Rows from block 8, named by matrix and row number. Each number is 128 + 32 x the weight over its row's rms, rounded and kept within 0 to 255. All counts start at 0. Numbers have three digits each. After the name is the row's rms in percent of the matrix's.
# v: attention value (model.blocks.8.attn.v.weight, 64x160), inputs 80-159
v.15 091:109157119142173132068090073146103089100126076174132136097189128131118155100144090151125107075138131071097220103113135173108096174094115136162113174118156166130089150151147147138157138133121166167079138104067078122165159124102153121170123089
v.16 100:139146118139123181099114153068110065154180138141119163132124056150118077105087147128123065109084182156164128083148072127098144146207178112170149127148110145118099083127133173076116168101208094129133179107145128036124117126144135157135158113
v.17 101:105114139104112139113076203156062113107105119143126134110163139103124125123061163126131126127129153170143168138144144091097145110170150079091150070211122127162056103147137129154066135110137108126138105090102157085170191099119104141119107122
v.18 103:122144167112148123087140096169140185114117182132085205143151127164085108128099111169056203138120178087114144174125100151170115083111126152152094148124074179118141157132147159118157166102106181149130109121136118121137155142067070106113122102
v.19 100:177207086158121123124164196175129150125105098153052128112068142135118104142050111193138098109088073196138117119138143140112112117089094098129112121218074138128167141109140117068098145129145125133173109181114179127138131159134109066104102143
v.20 087:095170147170110116184139163193155109127095108091149087116104151054133102150150152132120184105133120144094059150108173140108146150175163112135101156112179130162121117138127176175196131151077125097150084155131161148110168114066152111091147149
v.21 100:114179191161108090146089162115251088080104125083154098111090095077142091137081168145103194142076121068169144169082137118083095123165134096081119136107082138104117110195131140118119178109128103134135147162139086125058086100085118101162083103
v.22 094:141098140117113122142154113100079076080131131126173118091117178083143181134101065152114196158077142136150075134136137157151142061115154090099121123076148053086144176138107143122096115120104103160129121123132191132079143121168043118068055076
v.23 095:091090121102116133187133168176124132116113177073138104161083139124146056166110107086111147134147142156212037153072099176106157149118127148137133118102097154116124138186101119153107084128154125123120159140122171097137036118176107160146099130
v.24 092:117139174086086151162176154112177106145135154117088147105179106099126080080118130134101128102102098182205140136125144114122149133145100166098177128083124078129159070067127121113133126087028139174184110129131141179084067122176121142135135162
v.25 104:137167138105189162155133081130096168090151133162125174160109218150099154096138135145095168081103124147126147076101125117151099160125140193121111163107117154119102094084173149127129127111192136121114116108119065115117113129137081202066115186
v.26 106:190092140094089180132106128134187123150117111184136172105104126107190101089163147134109159125071157152140108193110118133153102180117195157156172145105126186097108159135104156117103139129166145143205131117114129104135139115098127146084112164
v.27 106:115171130093149095116175037075157129121142129126077105106105117107152123129158093103129107136119075113063209085128082126122170136136103104122158119138119117093158098092160068083075144118130138090162124092123176102161097166104156055140134088
v.28 097:108098144142122131159111135069163103139120132173174079142170122073092121161128140154106110150153142158092152061096105098128157132154151107157084093135135125125157158142179020069077070131101103118162126137128159152142137117169059115124080123
v.29 102:146074143116157047033154139159136174113165131089103088090049122137091115127165101097107136139123139179129131100149087043119144102154138086066144129115146115116152152089166179141136091151148122154117138138128067170130112152098130143096146095
v.30 109:086072123101121084125109144173120131205151153108108105131068133131113162147155105116115151102130106082181124086140135159134072086157104190138123103199103120126077109080151085128072130155104167070167074131115104135093158102097196186128155107
v.31 102:171171148227089106120098133196168095114151127085138123105077176134111137077146108106116170135190106150068115139125184117103144131137127145143138118095118133119090108142121178139104098155110146120119156133139205101086098125059113176166111132
v.32 093:129102177101104094143072075105146147099118158104152058113113132190112058160175126155150158143093097122088129080094070127107134107152120142149117106111094148124077134221150093188136149094073146150129095151110099077156175135100125172175124140
v.33 091:109083109061163130130110091113088157120084100124103093164073180184176155130075153105085094122147108093100146127099146131175196170114120148158167081084138119122149157147130158106178077155126134167130141094123096121073175138147080192124135119
v.34 101:099132171097145147187176120153135063156098127139107086125119115168177146137119133168142089146140139061056188105082161166131165126136113148141166122124159113164139130213109089116123169073112109130161105189086176155039120095129158180136123098
v.35 109:089162178159094158131104038168095122095108153102195118145134109132116040090130134137120153167080165134097128124166099143125086103180161143179107109130174081088151159075149190166131137094157085104170147181111059107120148148124115211113141111
v.36 104:166100103130149070141128147182193158051146057160096151139130140077128053149095145125139077173116071131054155104151199137130106165116168117103131153111102128149129117130143078104082175092149141101155122117125130111153114144137092084153125099
v.37 106:124091150104135176108094107154162106125131157126150142125102101146141154122160129159163110150095091089118169099052189124081136137212166148131101144085093176129114094133080100140086150143119112219164120114151184138138086114098107152173105149
v.38 104:121170162164143132143126140126092185134093197164068126147149147197174187163089089150151099148078145186161060142069133095100075121155137108155146136166160117116087104127100140128083155107098116168106141125126180139205164142140127130070131200
v.39 104:134169132170167066085093150108124113154166104137105138139186173111117109150147163133118099184122154141178106109112190127141128183138131140152110114103091114098111139168189042095109130147162109149146084091203165130086142143082128098085120132
v.40 096:106110072145086130127155149140121096097117145138118176094171125113108116125129146106148123189177136213161183139082106098139052211169097154097102158097116153122195134177163085119112142176108093128081082129139122144118133150144153074123186100
v.41 095:092115142139193123082135169184110100112139146089073100137155175069094097159165161099123122130117124138114127139089157117129195153115055127070168139124119108109118124101176143147183140120149132114110127110081197108172171032101098157137154148
v.42 102:145114148104182082135199049138131138073124167093116117059089148165165076136127167116116066150150153015127101153150093150150034126091131104111176144137127150100139135147135087166158116197165164136118156083134128095084151114128139140134144111
v.43 100:122141020084166167135137130139150072165126103110104111142128115117203081164177125071134165079147094095085111176131127132124175190158090149150165139077077114101117109128088063128163093109129034150119140161101103095070138101139120181193088142
v.44 102:171183174148149054186131132061084105120116106108104112157062142115130086134135139121151124090118153141157042156071159152134107075123135146141098160130153059148149161112105101125088070152119110136126121151121174127127091120151112091150116109
v.45 113:139150076150137206125140138066166167193138102152157173130163152101156106099152080142153153127168086174206117110149153130119140097132099123154126057099158118130126135111104113144104095126154162136107155093129100097091195142131132165125124181
v.46 099:129115118174156124194109129091167113131108169126186165129079134110125149127143168145209161070129109077095074147139089109080174108062125105160124129158155109118140166110155164105094144092137155160158110101142092119104134100171091088139147136
v.47 087:197180155105093168163163191106085084125157162132125134133155130083089135107137223101130128126140099116133065169132118128203166127143176128102152139165095103152084144172127169089106116122145142084105108164110164121077119205162129101091166126
v.48 097:161085116109129068088111139100061072152139108109113112132092179132136120137152142125083126165099068112173118125090079121170094117125144082190132110108196142099088062159138167065140065111093128176148144110198090134120232106113077162124144123
v.49 105:177162146201094126144139151129129173109171160137119136133071140139099105108165161094104140160099091055174170099160104052097154093121126096122137117107161141169132059168121092114139179092148091153114111097157081166121118122098090110100109203
v.50 099:097186163118192150108160087160092167115123105194168119111129135135132179135140104176146110144169114122110145116114133135109180146126125161112103112169072175155104128138165122154091153167142106145140131162113091168127135148087137140140130143